config.toml
arch = "convnext_v2"
model = "self-supervised image encoder"
dataset = "rendered solids tumbling over patterned floors"
train_examples = 97500
image_size = 32
crop_scale_min = 0.4
horizontal_flip = true
color_jitter = 0.6
method = "byol"
isotropic = true
norm = "layernorm"
hidden_act = "swiglu"
mlp_ratio = 2.67
inner_norm = true
moe = "expert_choice"
drop_path = 0.05
num_experts = 16
moe_every = 2
expert_mlp_ratio = 0.5
experts_per_token = 2
shared_expert = true
patch_size = [2, 2]
layers = 14
width = 160
kernel_size = 7
projector_hidden = 512
projector_out = 256
projector_hidden_layers = 1
target_momentum = 0.99
residual_init = "scaled_by_depth"
optimizer = "soap"
beta2 = 0.999
learning_rate = 0.0033
beta1 = 0.9
shampoo_beta = 0.999
eps = 1e-08
precondition_frequency = 16
max_precond_dim = 512
one_sided = false
adamw_lr_other_params = 0.00087
max_steps = 1800
batch_size = 128
epochs = 2.4
lr_schedule = "step"
warmup_steps = 50
weight_decay = 0.4
adamw_weight_decay_other_params = 0
Rows from block 8, named by matrix and row number. Rows with one number belong to one neuron. Each number is 128 + 24 x the weight over its row's rms, rounded and kept within 0 to 255. All counts start at 0. Numbers have three digits each. After the name is the row's rms in percent of the matrix's.
# gate: MLP gate (model.blocks.8.mlp.gate.weight, 416x160), inputs 0-79
# fc1: MLP up (model.blocks.8.mlp.fc1.weight, 416x160), inputs 0-79
# fc2: MLP down (model.blocks.8.mlp.fc2.weight, 160x416, transposed), outputs 0-79
gate.331 057:120188129132144174107113126127122168134135136143153111129089139126106125141124095102134129097159110064096139143154105120136143129098157139142147167193111091139061146135131127178105162142124117104162105148145098134153112131133077135147112100
gate.332 054:118121112119152091134148125125156109125116096123129089143167136153142140167143123114136130120130089168139124150147170122152156139161116140125161065124116152118102122158098127124105106079086119166175159120122174137153114118105140112141108125
gate.333 071:129126133178146134137126144126075152112112113127146127113137150130072169126114101122093109135172117151157064085110091167171107100114132138105137122129160160122107159151164120092105119161147150124116108129125129093120074113129163105114129108
gate.334 072:148132150152153101117109076117150119111153168123151132117105118143112112128101147093113147166167109127150145164155120170108093155122124091116167121119104131105103137110125111128133097142122144121131146097088108141139121138122149141155140144
gate.335 063:132148115150106134130098073118118143189088111102137107114111170117131114140179109117146131143157125148128133153134178111142105137085072113096085133111155146124129088182132115121116106161127127119119124123157143148104093102098128132127107116
gate.336 068:111143167118155129124157139101181137138121119101106103092146111130119115138089168160144136156145099075141162157126159116127123117100156107133114102097119103154121115128112150122119132126116125143068107099137157106140108109099105149130056139
gate.337 054:109125118120133141108154209139170112078136084147090164131110100115137118067089151121150101138099120118109162141103148121124137139168181177106105147160132141161142120170142130088123159143126099122164086114083135111128139134140104104145109119
gate.338 087:169146129151150154164156078122088146092172168133138149137082137139121148117106112098137114095131144160123141120164135115115083124103132146104143120132114110104147097145142107165105128123158151152123082133156094172105137102135139112178121161
gate.339 068:109136128128119146168128169153155109124161126119133143133117114146131106160186125127134119094108162124141135124138123103123149092113130187153139157126132159119146117115157156130143142145180113115200133166106099177152125125151118126130141130
gate.340 066:127120128144095123115160104134138123140118129110134148171125161141141128120141128108151100157139145119117127123176096171101136149097166128106154116126094125150125144123133122078124137093185116137152157129107164176137133133153109108092105198
gate.341 070:126140129148168127110099164145147154130144106083132155181135113142130147136133130149127132108103130158117169141174099125085119098131099151136102143154115134137114105124119121123158101072126100105122141086117102177139122122118084126118161107
gate.342 066:120153127115105146107092120088152098123128174139167130121144116098128147146190156114157124142094081127191105149192122150119144128164181098103098125134092114143124096137114107125143110120108149111131086105110184139165103146120106137097163086
gate.343 058:123114118153122109079183107141120119150160159182106123103171124163147098138173093088116118148126134145094138107160123111148148137114146108119110134124109125149118111097089126132150153131124157100103126165146166151131118138102136113091125104
gate.344 068:119094129130106148136158117157154103127160134111157097114164136127147115131171154140125118171125082121076140108143105153132145114118143130112092143112121131138130117069125152124126177127137092100094120110137117165088114083119089090113125133
gate.345 061:158108111154144124142113130160123150151091141124158127155173081134117163136144125146107122127114111130166142154206121124146105119114116129131125141101139139154119139112134139120091130094153120137125112130090101140129122139173123138123175096
gate.346 067:123113119134115108165152098082125101126097134120094180139150127135131129107071114121133141149113087116070124121092125115051112143124127141137148135148165120149133147137108149151117129137122145104139107161097118088119151146138127124113113142
gate.347 051:135114079099122137139141130148165129118113131122103125219146140143105124137141126153101088156127127114135151099108170155148145133134154158186195149111099162149118121128120130115141128187110123120097122149155127111148074128097112125139112130
gate.348 067:117120129120139125177128111109202108110096152144151099098130145140131086120138109127092113107093117110110135149129153169149114117091137114135139135093118110118115126103132157119154137103123104093126121152094125105125125097167181151119101116
gate.349 077:112174153165117115131135147155150144138144118127130167136104113141095124135146142129178141108089140145160116167141159117098106152109144100131143144169119113147144109122126136105100154102094106139147168155122122130100086134089116117122137122
gate.350 052:119167079125193183167109128127093061114104151133118116163119145186104136136107140122144106142104104140152109123161118123157103066136134144152132145152134096134084125130112101167151161116118116110128159099117157134120081104138119125075134139
gate.351 055:117119097122169119144139146106126141111124106136089136123091129136155098096188111108100125116121100114141108103136090126091145136113111126102156151095149137122116105112121164135107151148047134149162118082102152106129145122118106145130138115
gate.352 064:136155140141131111114146144127161132142165154114141078132092110141143078088121148171149121100129081151136095109104136168141137095110145140137146113131115135087124072095114086102118128100117091162124110099115113137137113111120122138167122102
gate.353 140:138130117124123129127077097126108160162108144115142124122140120128132166121051132133097130159098116114114094149134155122157113188100125112129185091108130121129150141135118100136151126114155140136101177116145111112109132121153131119105123168
gate.354 068:133142090135126144139157117140164118141117104191118120167076124123063110111040114173139124155113109109117155084137140107114136122134124122121154152144118141146090108137120144131111145169150130140138124117152154140128135119127124127157107131
fc1.331 062:132082138131122167103139152152111131109112136115125096162117072090103110162093102129129156132132145099085140146041189109150142161162148146128116107119127121136135144117111130147109132134132139134102154140121165130120150144121126118125161138
fc1.332 055:117110150110093125076113149112154130095104126121166098138196132135130120139113103111155097188136142145125103133106128138152148110108119169121110052125142147135154124111137130139134159146135126115139140160136160116134155139156124061156095153
fc1.333 085:087153142128141150122154120144122108151147139139121108134207116158090150128161109158125124091127123119081108076117111088143145137126149169174125149112118110137149130105108147102108103068117135158123091095172127138113101099175108148139099119
fc1.334 079:151111121166146138131142183136127159114129139143070134140177145131171164174151107132124163112110152124112130110159142148115141106141150121158139139150121163146114144124111130101144147121118137152165102142181157108155135125155129141117144141
fc1.335 061:139119114148144116146119150139118107137136130108132127157109100163138168155152118162152134136166100128076102104084136124144140106124112125114121125163118098138113164107114141104159123153141169099106143128149127149159060100105147149105120147
fc1.336 070:161132095147077133137125125159114096092133123158136111159151077138138176114118123072115102099105131164166126094105102121109084140132118161172128148100125157102140125104166133162105115137112127158118128146092130138140138127138113138152150129
fc1.337 061:115150103154140149122119145126139146156151124153144169139133133114161100165147084088125128122133119137120126111156114117110150143123139134148102112101152129135141169193138117145070150105104117179131127162159110139134123110158139141153120137
fc1.338 091:128138139108125124112141129103156123137138119136152119111123141091130132098176090125140136148108105111107160160182089152145159130162128118126146136104125109158125194126138133111104144170124128157162150090125149100092104156098087138082122121
fc1.339 067:131137129142118109135128161088104138153115162124155127122140129103097118126110125160109134143097116140136106154151128127118107114114126114154089160090128143095145140111179131108130136140139142160153112169147133128062104118118111141124113140
fc1.340 066:140139148128151111101169115114129130145116169156137115106153097121115088126119133157177093163119141158127139140076102130123127088103128130138117113174135092113115131120148129055104107168144131107108164158139135104155151152086136124100138167
fc1.341 069:135088115115099162122141123129101116139152089146118131106135152118143116129129142076173156133150088117156099113147112123165137124097144155148130131141140086140141183131115154091090123163145139155175162158104130094137106130173151163145109118
fc1.342 063:127129135142122121150081107103112122144126146121138147155132123139161122135140103108113111168102128117122134142124151140115106110110150070101113106153110146119098093121124132136148155166134136104134141147098184108131121102128113163063156101
fc1.343 063:121119135129121151114126111189137136169117116110114114101125129141096148134114090151131138126128128132102129174113141120105150136135139139119137142183118102105104140143173110140136096130148147101134101115138161125119123137121123118100098146
fc1.344 064:120117146151114123113141126119138090097123124140087132119073183130200109133094098137116115096115165132180101115140138114128131098103132139131144147119123177144120138139118120163133156140146153110084155106119130105168142157156140160146128103
fc1.345 060:140179114104139171162163148134157128140125131142143116145138160130125132172126101105188169164160109124104092162077167131106144113123128134127116094169157124136117106119122164140137114137135146093121107148169131134097133114045153132105108127
fc1.346 076:128122110112119130161128136112112133148085150135102135155130135110149105109078125187115134151112128121093134124111160146080080138104159099137189105160116115130159067148115127120154102118094135104140185117122140110110121104169120109069140163
fc1.347 054:114121115140134081104091123096149126145105145136097151115089123118088131153146131125152123169134107169138148140118134138125140106140159137139155109115143116142160168117128125131147131050128115106137113139136158127152089098141109137125124121
fc1.348 065:134142120101114116129128128083153157139098118105104135101100148112161138117098116139081139121143121143110122123138124102170134104140128121176143115108141127138117141115136155141131149099161135133144106109079108137127115092124127138098131092
fc1.349 077:132127125098166120121130132134100092113122159113151146136137120153151156102140129126091134171122115129113152072125079135186142091156178143147126132076094123092105154157142129135191137144159153143111120134117161139160127120149108111136140168
fc1.350 055:156114110153117132110090108162126119148124137108164101112110136122118175154135122143131126168106172146123134102133165110096140135151157117145130109068160139128074187160136122108119113116126149147152086126127084171145192122117107129154164173
fc1.351 061:131161120142143142142125113053108091167139092135140157092123120120112120127104096147089084139111157155110139129139140123112116149155121136128158096101090148114118123151150110143122128068129138136099146126094181136142110157106167141143131117
fc1.352 071:107141156124142134131100123124114102137130108142173143136097138107103167114119147113118132143152127123116160130173129087120148148116123171142108132072126152143086150193153144173130122114123145102148112169154129088143140135126151136121101121
fc1.353 135:139124142112138146111104170126142090106150152100126093104112119134111072109202152128152125120165143140191139111101148130177125122148142130114158129152118133135112066125121137108104090126076133105115107145099138153145132116140130137171112099
fc1.354 068:135130134143128062145109114118117150127101110111178129089109123142109109126113131120132089093151130147128107137135162159123112159117151115133135137094156124119126132168113103107171087092127109167135129128117117119145149119170125102098110128
fc2.331 054:109151154158104125106096128106101139099087146063116082155136099133139137127147138073148171087157140107125112138131136116139119102152151122120144149143149148147139134150099101129159138105110143116163091073110098118155148118099120134142180102
fc2.332 046:131132112165119126147105125133111111086103167113128098083147082141088161129118089095160148117124119091117129147113105100143091107092124083119142129129074098116116109135140118118127127114152134111153131045117121157175153152174155138153147124
fc2.333 063:170137098135107116142151100115107079110100165074116098121135069118127174133083118072154152112131103107132122119054136084145128138138140153129142153130162133133117142136146117132090146114120095137116108083118162095128163125161130152153148115
fc2.334 063:117099139144108121137117083148124171057104125094137122113171094163101112126133128153133136108150103109144117161123145100139141072129103078117150118158149123137102126136114136147145179131107120155163116133150151141182136148100123156148096129
fc2.335 062:151133130120138106120138109136136173068111155113142121107184113112143112153107121125149140115141139065134151140127128097142136105124124092138112111157152121146115100144141117135156137082125113116167117126120146113160120141135116113172114132
fc2.336 067:148142112165132152145098101101118123082125140097087142077118043148080167137141114086145142133140128101111120181149176102154130108139122091117138113144110101113127107147126160100130153106126131121150098108132103137156114160111113144149116117
fc2.337 056:138153123144099126109147101161142117089086164119123129128173119151119157132116133105110160118127129101103116097087119097148099114099141136139127122139109146127132170100133122105117146116109110066146141076077160084124120110144067140153114103
fc2.338 078:113135135155126120164128135124106087105122156153121119087085122135129139156149119162135137146124106120110097095139138109123125129105151076101157123131098108084101079144121158113097178067128079113117095119143143149111157110159120132137107152
fc2.339 066:128095137120129134090086086139123110073118179141137113110121114112156140147115149091109155118110094103106097106084155090153131157119101107157129129164104144102148082159130123116137180137125118103110082060109185161125167139125089151142107131
fc2.340 054:125151154170094130117133104144097113062097154135166124082172108107126145133117074127108136093118137137129091116097070119120125135133124110101115123115151124085109120157106127161095162146104144117149120082136151107152120139065124170146132147
fc2.341 060:154126093114079117127086130161136107099131156119151112105163098122170154123127154108127132118145116092118141080096108089140154085110120119123129118138142158149148139187149106147132142118120126090133095066091151129130133144112070141150112128
fc2.342 058:156107132163109127120144130189120149108125162102155137148169093124095145122112118093164114104149136116107080147075080086116094109113135112172111105126149152166125140123123128150141111140126115126165103076124126065135118090175118125166121132
fc2.343 052:159134118130123114089110107107132122066109138122120119118145124135139156110121114059113122120150111072106090086102121072139111150115118126117131149157131119116161128184128131139141164109134120085130098055097141114133163153135076150143113133
fc2.344 067:124117128167107130104120171145116100121143142108111136173150110142105171108119121138100136112129119118086118121104077134116090093095161124128141147137134139155176123162086120106147144101103096150108072080146137115132116153182157135146113177
fc2.345 058:137156115169093104163104142125108062132121119101104114097087107125109157131099127082116123100138139110108121106089154100153136122090167124117164136112115135116127127154105124134103148100127115105134109079156168159130143139128092142114164130
fc2.346 071:128120123157132153144084156114100151104108125138129124120129100167134136152128130089114153131132100101114104142088176121161174138112115132111139149138162119084131094151120134142110158093141087130159073123104177155177102145112131140113166155
fc2.347 047:121131086149111150093129114144110136043079136106106138152166105140130155177132099085143169080125124134100150120076103115127132114142110107132128109150146136099112122137126120163126153125137098168140090102083159134115118115105136143172102101
fc2.348 063:172129158141102134134104083163103106121134180077185128158143165141128151125115080109145131087091102120129111146080109103098123144157120155143126115129164137124140169125133137150132138137154115094176130088111144124143116138117076141154090131
fc2.349 053:104147140173119109109131122107138137109146112073113125121135139102113129127118120069103147117138105108125160100075128110116100119151132135160173172163151134144148130155093105081190114097140135123160157084120149154122142172137114111145121137
fc2.350 045:119122114160093148116115126101104113075054119116095147146179114108126138129109113091114139099130124098094105079104108119175110102105118092115135117162148122123134161171132100114126148135143158116124087094107132144152125131128119145160136112
fc2.351 055:164083115146108118136108111152148104091123161128136122140116112144116136146098154106168149075112108115119118128044119075137131122098136147152132148167165169120109139148145150141117141138126111115156119064109172136124152106075081162115122162
fc2.352 060:123110149168088142127102134127130139138102129143109125139091113129108154157149138119105175095145129123064125111071158120132122139128141057134140144126133133133115102170111106125125126095136087186122068108120152174104137109118162125153120156
fc2.353 098:162133121142075106139136106167142112125142144117159139091124129137128172116155104139118110115173104135123101151120090082098119136111161113108107128108091132119123166101110118155145141143101158104118143064155103109114152101110101118147107119
fc2.354 059:127107132096107143079147122125160162081087132113136145123120086128121133162118123089129182128127116115129143068111123088137135095123124111129150122126148110134146121140153136114140165088186115139160099086121139141134130142121099172149096151